config.yaml
train_examples: 97500
crop_scale_min: 1
noise_std: 0.6
widths: [64, 128, 192]
attention: false
lr: 0.0017
shampoo_beta: 0.95
eps: 1e-08
steps: 8000
lr_schedule: "cosine"
Rows from block 3 of a small image denoising model, named by matrix and row number. Rows with one number belong to one channel. Each number is 128 + 32 x the weight over its row's rms, rounded and kept within 0 to 255. All counts start at 0. Numbers have three digits each.
After each channel's rows are labels from the 100 images, of 14976, where the channel reaches its highest value: "strongest on" is what is common among them. Only what is clearly more common there than usual is listed. The data: drawings of small networks of dots and links.
# convs0: first 3x3 conv (model.enc.1.0.convs.0.weight, 128x128x3x3, each kernel summed), inputs 0-127
# convs1: second 3x3 conv (model.enc.1.0.convs.1.weight, 128x128x3x3, transposed, each kernel summed), outputs 0-127

convs0.64:121189152178111158087119207144131113122095126117137120103080105147134090104139094120132072097164089111056123109117092192083126113132115144145197068161091091128127110152114141114145170131136105060108142193143094168126137152121096085093086112070073096127130090120125105127181100117102129127106138192142120125118105124168097079092119137148113160107128173101250136111150116124106121093101
convs1.64:101160118114141152128143114138134172124160124089135051152142131125126146220120123113130195161094160120199114102180130083188101126123138113175116133093160063135158097096127107082123116071099115123099107114114189105123133141130132128138112087166198062075161080133121163113128151122157092128198130135125126134152133171129124184178145180054131128098139080189104116196129138154155124104127
strongest on: chain; five dots; loop

convs0.109:116110099143097128112131105188156076071175158107162104119165091105198098120132157111175147155166108130123124116058102112174109106100157087099085115079178101132158081126123154093094073130149164126174169108115073117118102104092153124132146127174067124132067135107133119105131121120130143098034104097118129165095151102120123160135165045107122216127108105167143065110092125099118151107129
convs1.109:156127162092154141153123128075128136122131102158131150076115179105032145117146152151107128160132113183054114102151156154082118109124095217114169098111100148055100147172124157170161152161120115155118068103188136093152124150111139096111137154096115161130118162117136126165113140149122187165100160127070133086150112091128102116154090124123171166181117092105126117110034184187120130092120
strongest on: chain

convs0.76:122136113113166103130088092126155129112161127140120106121110219112146107103079174129128128141087135126138092142069114089110127158104115081103076091119151152100162101123182122172128161100138098139116106106120168141121149148144151211119038153189111096192193140145119106111116142121143146106103114120166118158068121148063094115144072144131106107121123126159174057138116122133247089120158
convs1.76:106057172111138107128133115097153112159072092102108153146103081132100087095126127066143106134159125112131180147094141122165136152183117090176144126139118128148073162125068051046106115110097170135119126111103110150104153068086162094128143101105180137174067133129098148162110072128126040180100126104135124131119085101138124133102150145076071144085131164151170178149156105116113178147153
strongest on: chain; five dots; loop

convs0.39:141167096121156128179129107162131108091126131154096135149084092107155101127098117175146088071160103099192137106107108099158154153151153091094168129125172176184123142077137166113088119116083061111159113129185108129103158142140134122110142156152111110120117116104134116064145090110115196189123116175138201177153147039146126142113137078141137156128167102112163155170087119137101044062128
convs1.39:141147133106131113142112184162154077102156141105185124068093106115082210123126147074091114190128130171070111139155143170130127150136131128113123150143113082098130125116148120116211111124118199109095152182141158143119174152156089177122148126207174126190146150142051154174161146128113171107156138095120093152130152138111122106161140184118088138174159104131181140146104141119128198174106
strongest on: chain; loop

convs0.63:107130083135139075113141143131170116114113123125128145093135132134169101139162109130127148070124152142141130129083128148107071073106163062147157180124193150183141155137106182142084180074142132090085173130084140158143081145096086158126127098090116138069130073102093102160157121133057102144159162136051111109047106116148177118138120122132103145140115101075141100103203132117115150205159
convs1.63:094120186142112126109170146169116137137153156181076136121083111106089164066160150146080073159147111138110121103152138103122191151055154148142150155132108208066115124165074125166145113078127115142100100168147105083128106144116125067131154177156123178114169206141157134171099159145103193102136090104151123141116120106102087108126107148122168129189070157101127153157099170174149131130079
strongest on: laid out on a circle; loop; chain

convs0.29:120169108091151144141136159150077121141144134095089108103166209120126117155127169145111093115120092126096073137086135107166114097123112174135087111127075099167127111163145145059114093125126140095068133094115135184138134167144142146160060135173115147137156146194096077113135167111107102139081112100151099100165157091142133134146059106121128124152125121083118104013147171128205140120058
convs1.29:137098118174105070124061141168120155137154126124109096189111101141132182146106119128146197193135116112104169161055111106120092137116169100152124139090136101112069161158126128128167118174156114145204152211096143086115117097202137111130142097114182111119070114111111142165118125106141097156128121174099128153170090150139103121129129136187089116097120103110103121235177121113090131109157
strongest on: laid out on a circle; loop; chain

convs0.19:139088150099142165128114110101078105089104143155097132103103112116162142141079115086139130079145100102135135101167122117105086091193130113120114099129143146114159116171146137104156123131085012139138142118134057117108170117129107113097103139136109080131121150105082117118126195020136148163125105104154112193124111047115112123101117121151098101162104107107212131143096088096120057063134
convs1.19:146122144085209151148143187174201108150148136148184108140108135092141104170158165128125123140105164127100147129103137129124083096132188121152157159105093134129148127102196161138152153140135202131155100113111156158154097108156129164102218132176132122153093109186107167140177128163134086137160124115150137140114125108158156153158157174140132205116124167152188164085153161157156197203124
strongest on: complete; nine dots; laid out on a circle

convs0.7:148123152099115093087138121157154121168153132142165125146123142140111115082144134108178082090171120055109129105098137148122091107103176151111134136168081123194087136101140114142067112123127187174191115095111096117138143156141073119121143139112118111131124086106091153068104149155148178125101087092167141115128174123118110167113102116095115155169198067143058138106160046141106209198169
convs1.7:122136137137120099140123103148101134106120150143090146094100112143140180080101109141074123116118118164122092104137091100134163164104090156087123102056148152122103104207079141121118121088148029095079095137128102086107103148127118118132079094146082161091082110084159108189082124078077156130126135098116174080163106123112135091117130138087126109094162132101038168153086127151086071083077
strongest on: five dots

convs0.102:155100125114091087139124176107163116159068101101106150156151190112166145123135104126120117186120120138128136084071094132088147123053098120135139106148132114190122102115103078195156121127126090127151091127102136143135109161132142162117197101044136117128159094069102181154219166159099140118071173109148123172087080097127113126111175199128107118122168129138171123144106098150115074132175
convs1.102:137162133159141143086136094129129167048117107104171107123119102109091130071087138138122140079125157083130106175122094137184100179176101107129143115115150152085152122145079165139108139100124118078086027093103134115127133161133141120117101166173166100107107108116060156115117080149083104155232146092057154146127134186147140161163135113130143137074140117098129141071175137125121152133062
strongest on: laid out on a circle; chain; five dots; kind: loop

convs0.16:167097121127156129167077117176175175124154188114148082119139116035108107117129113133107131080098121148061066080080107103092104121160159062059128165077096078124120131135123136117074133099136100102099069108088149113179173121156131156110114131183109152102130143137146073074122143120076117111109114116102106135114115116108132225087094085085128112147088128160153096133116134146101137088129
convs1.16:131152140158158176139189121119124092109100081219142124136168191115108170129128116187016113150169117206064146119104149128141136147111112159160144121115125130148150118158096135160080137115138116179106213145172154107107151088101108110153094131122124121168123145136163155147145182135111190156120113173145114074137159106127099100160101140181176112108157092081105122166069118116121134134168
strongest on: laid out on a circle; chain; loop

convs0.51:088148057120139142130139143132170130066151164114108147184091077109087136171096102205147059089161128115114097175141108063084118128091126125120080111092120125160136150153174102158103113102137136120152185073120118163136168064084138126145121177137073110135093111127094186096136065181114147133122114126149090129121128174164104149105104152092136156129099073117085092188062111138075125131132
convs1.51:164092073177136127125110121134109133084118146169082123118118092074161129140153084131102174135127062110121145108107123102107159119082120079106177126063155100140108097107168116065089139147161063134119108119141104109093127122150041113086088122082085102137130142124150095076105068090137096102107106180086125087101134094067096102091104097165141067085125115087114132123081089056143116096101
strongest on: five dots; chain; loop

convs0.14:093167058135090133155071178151171075115106128116134080140146084139133083109147092119147128128126137165123168170129089121168138102119204157098132116094108126134098111214141148138090048093098148190138104083108102175131127112105173044111152096117056158133081108132074114123155138180131167128116150167111100117149137138163144150153166133120102137055139096133130146101105161178092132165109
convs1.14:105095085110183154139121108116079186099112160077071140120092129079163114174131068111109171089124104125114099124117108126134155137131112113077082127119065121114183128115118155151094134111181068118100167156147111124069112161114105172115084136118101108093170185110134113089097117056090099134107161128094105045130161100154106093117104099089139116163110057142071114158109063076116104127101
strongest on: chain; loop

convs0.117:111116126155174167154099118180167136090159098116166125146164168107157130138168103120098132154095105103110112083156125082105118136121134126143096144030091121134150124197129084200170123106151107061091090116157127137149115090091175183132147136141119123134118089144115180149143112099130089070073105077208120090102137117114123100085150160170090140057071105076161073144121110151127165140128
convs1.117:119101105133131171137163115126064117105066076128174188131116089149139118083075183119163123113083111130157156084079067093110092116107114139136098085129120062102144072091142158145103111170159089111138175140107187125139085147143150095121120124106168121092113095103144189112113106153115105172073162068108133113148094153126135116150097094136153119108110223122090204111099099144112077090140
strongest on: laid out on a circle; chain; loop

convs0.46:170083132072153106092115113110136115136111152128142112112102094070174099080099110148159109103156112144159136061092149164152121132143151114124180151174156131175072094087128115139130103103094125142141072129154148047058127127121095113071142202164104129192127107120180091114137128206205138136153123134105098172127171104114090169123089152121138150136158084135124107178095058161141108159152
convs1.46:113122143143124077073086117106102097118098125153069084105098164145076170087106144131114095083118131181082147142139105155107143167138090096087120122107104202093119144189080188125139117093085137116066130103136095131152111131095144165131110169122109193084123164091118089138093091091040176136121072148111135089099081096063138095128141147072097134161113091140137115125144147083156130136070
strongest on: five dots; chain

convs0.45:191067060129190081113184096102156097109112145128195149140161113096110196092145176063103133123113167164101110040077109133149099116079135098126096150150168105135091133137124176068159062098076110099158085149114115073157099149165142101081174156158131149099148128141093129134162155116151140123156117080147152091090125096094150182161161120128125153137121094103116156126136114116107121149123
convs1.45:120191122150098167123181165166103133077112132116073070099079129078128097077177113079125085095178123119129125142123117158117129126133144102109128120148079164081104179129107079101188161107184130089156049167162143074077098087132183124105124088134088160152114145125105101125086170160128096135137153076136147169185102108184150095129093142131118091099180144143099155099134069151116115115103
strongest on: chain; loop

convs0.35:098130165096083111163105123144061095127123176115142217100104163141109206062144176100121079138158121113150160079114085115110113130104101134106140092170164134124097173114088143111145145167134116124172127168092132118125090134131186135062164146130120080107151054128132108169137089065062163135148199105091169170095123155114162168140156149165130140153127161097142170138070112106144115129121
convs1.35:121143079094097125107106111162135158103138129116161084159154131138161152133091124142096200146102161133147135113163106090173126090132105140145129125156105100141170089103123125149133119041114108113112177121141159098100157126137109156150085060097225129104150102096084111078137099154146145158229142101122162100163109172177099169186129144052163126075179086166143075178124139126128128131138
strongest on: chain; loop

convs0.41:112157164102084142137112052067104123112137121157124137143136162080134126092154165126120138138139155135125171135061146119128171123076080099137090146143112096184149117164180088159167120096120104137124072117080135103125115088113191168106192179127100119169181106124127145129109167144160106143096138098098176191166131118065124135101212100141117096155137098166153075149105123095133072071189
convs1.41:209146150156128105130176160102109117162119123119093196093112134127016121119120142140101080118131109105141137136102137138175130195127127161091103091183192177121119117103099086155076156095164154094140105098163078131145123114120083073149128120094072164148139117112135126149127102154094142110118135097128074054094102148172131100125092097111130120103164198055087156154128152178113147137156
strongest on: laid out on a circle; chain; loop

convs0.93:169086112064171121135138071160086123165132135174061143129103055082078121107120136127162067103124150093146143124146163111109139178191137161115129187126185175071144120096142126160101105108073157162128085157100160100087134093163143106118200202069115134157142152125117124133131119119110108154148106139118110146163110139163135136103153151094116107168104105096154139140084046085065131098142
convs1.93:079144175155073068091106183120171139074122098061148143159085187125169082169120063143114163142161100125114106152191114129137122092079094138097101132139121152198133144166151066151101130171133143154124168120142118135122125128090077111151070090114091122088184105131118110090104126147106143099099124183123103130087078151134078092111116086172156067175125101112129059163149142139153144120119
strongest on: chain; loop

convs0.98:165126087099157171111083119138148089118115133121103114133081158112120123113135127151150151122087133086159141123131137132165164148097174163025159102131164138118126129135166125152182133103087130139143134068123052099132114130158069129072157118162053019104135089131137147066140125112115122118080179151105115188153137146069123147162155147112143137194140106139165120126089085094206151112131
convs1.98:133101154117138055103141085111114183086104104138061167078107114067095099065078102135073065133145091171048143086092127096124149152154115122173082135120122145109128109163076097093055128132131114132100127075056172118145093126111156120090077182116184154128133156136173118147092121088123138170085138104122120082116059091125146109094110113165130134079120138126114144155123160116108128137142
strongest on: chain; loop

convs0.119:123133196149111121073136082142176061093147066124148122125146127143102173097220157125109136133139134168133112138108137150152104126115158112142115126134109113131101112255134150149091087127155152126084069110093172105135168176162127142115128106160129114192136092152116119165084137105117083106133116080204168093122100183081109083145139105110116159098117134101072096130164147147160154140125
convs1.119:102165076121093135171092093133090119193083197109093154100150115142181085109037167127150149117093130096140162111098126100128135090146107157118121105115161108157137126047159128106152130108140100157151188122109104137134070129146103102140101114113136191135123127116117109131163154139099077160102113149127117068109161127132203148106103103118131170118000166143072133104132106146095118116173
strongest on: laid out on a circle; chain; loop

convs0.33:116106090120103099131105186144153193101130118110116094101114168088118085096100159162117123103132147137090080083126152148192093177169095149157144109151120154179137113177124099103163119123081100121146092128086121187101173125161120130091068131084178088121177187157130120117167117108144158145169099169140076130132129174212067155146065076167085139122143166133121098070127132174167132113124
convs1.33:110186143115148122093118133139136088115110130107122086161088137198111102146097123104107067164083142121134187144156070122168122093155193109159149152126096099156134118075113136136105086109176204109122120178118147139178114133095115086171125130185110100165162090160135145081100131152118095163089133139116114085142119104159140126096194176112110102133079101124191134229154131085127199164137
strongest on: laid out on a circle; chain; loop

convs0.94:121110150109187090089143116183044103127108113115064103108152152139093098134098137069154133131108101135118115138119206180176134136239153115156182077168076117076081139125115148091176131146098125094166125167123138108123135116159069138087095150139134113128146070110140102132118114068102109126171122140093139158139161138148117109079079117125146130181143142155177145063100107091178142128134
convs1.94:072153107114090162215095146125121115132179090123125154115146148117176119086167081104139120057109138121199105183121137134116131137130113141066137079133134108188189158112192116119052154073088126120149162159184155131139129109107109090145139088124091137156140094103168164114131100112167120143081158095111096124117115112100155113104128084155121125133115152055121143219161115194085118126142
strongest on: five dots; chain

convs0.43:161078138075166050093131142138109130103077198156139151106099095107153099087137119072179108135156138115141181113133152068101144093094097101118110082137146137112094104083106103104049166118083127174142114111136106149106142100116123128125191128095114134101137081123103156144114167126156123153204137136091159174130122108182138171125180127110156107140162041175125152199091167112128115094162
convs1.43:110156097170127137117111175076117143086176071139134152152119124090183173129102109110094111136089080162125132114133144155120096143078099118130142124146139178103128132100175091139109071197134131109091143091151107115122097170134119167126088198140187156093165122100160134131090066131073193104078117125146089143112114135110152113132173151152174055136098196058100203085167150131124125101124
strongest on: five dots; red dots

convs0.75:136083147096153156124138093127160162155098198120125092082138106122182119105137087121199117118162115141096125135101080105118143114065155113122094103122108153110225174100130139095129149127099089076158074131152089156133120076068111129132121143190124132084122126078102118150126131122185168175106152141133148094095119082112114169107115076060159114085191163193134122189116165121087137149161
convs1.75:155114115113099160148198139129100096096123069116126107100101132143079249164100158122127111132094139072121093123193159144101124134057089122057127143106112143118109117131126119164138109104116137156101079160158129130145142179124078144072168113135127132165100130172103058148109135103146212116139097134131178098168144109146111151141131131194119110185131080128144091051111079138138169122126
strongest on: chain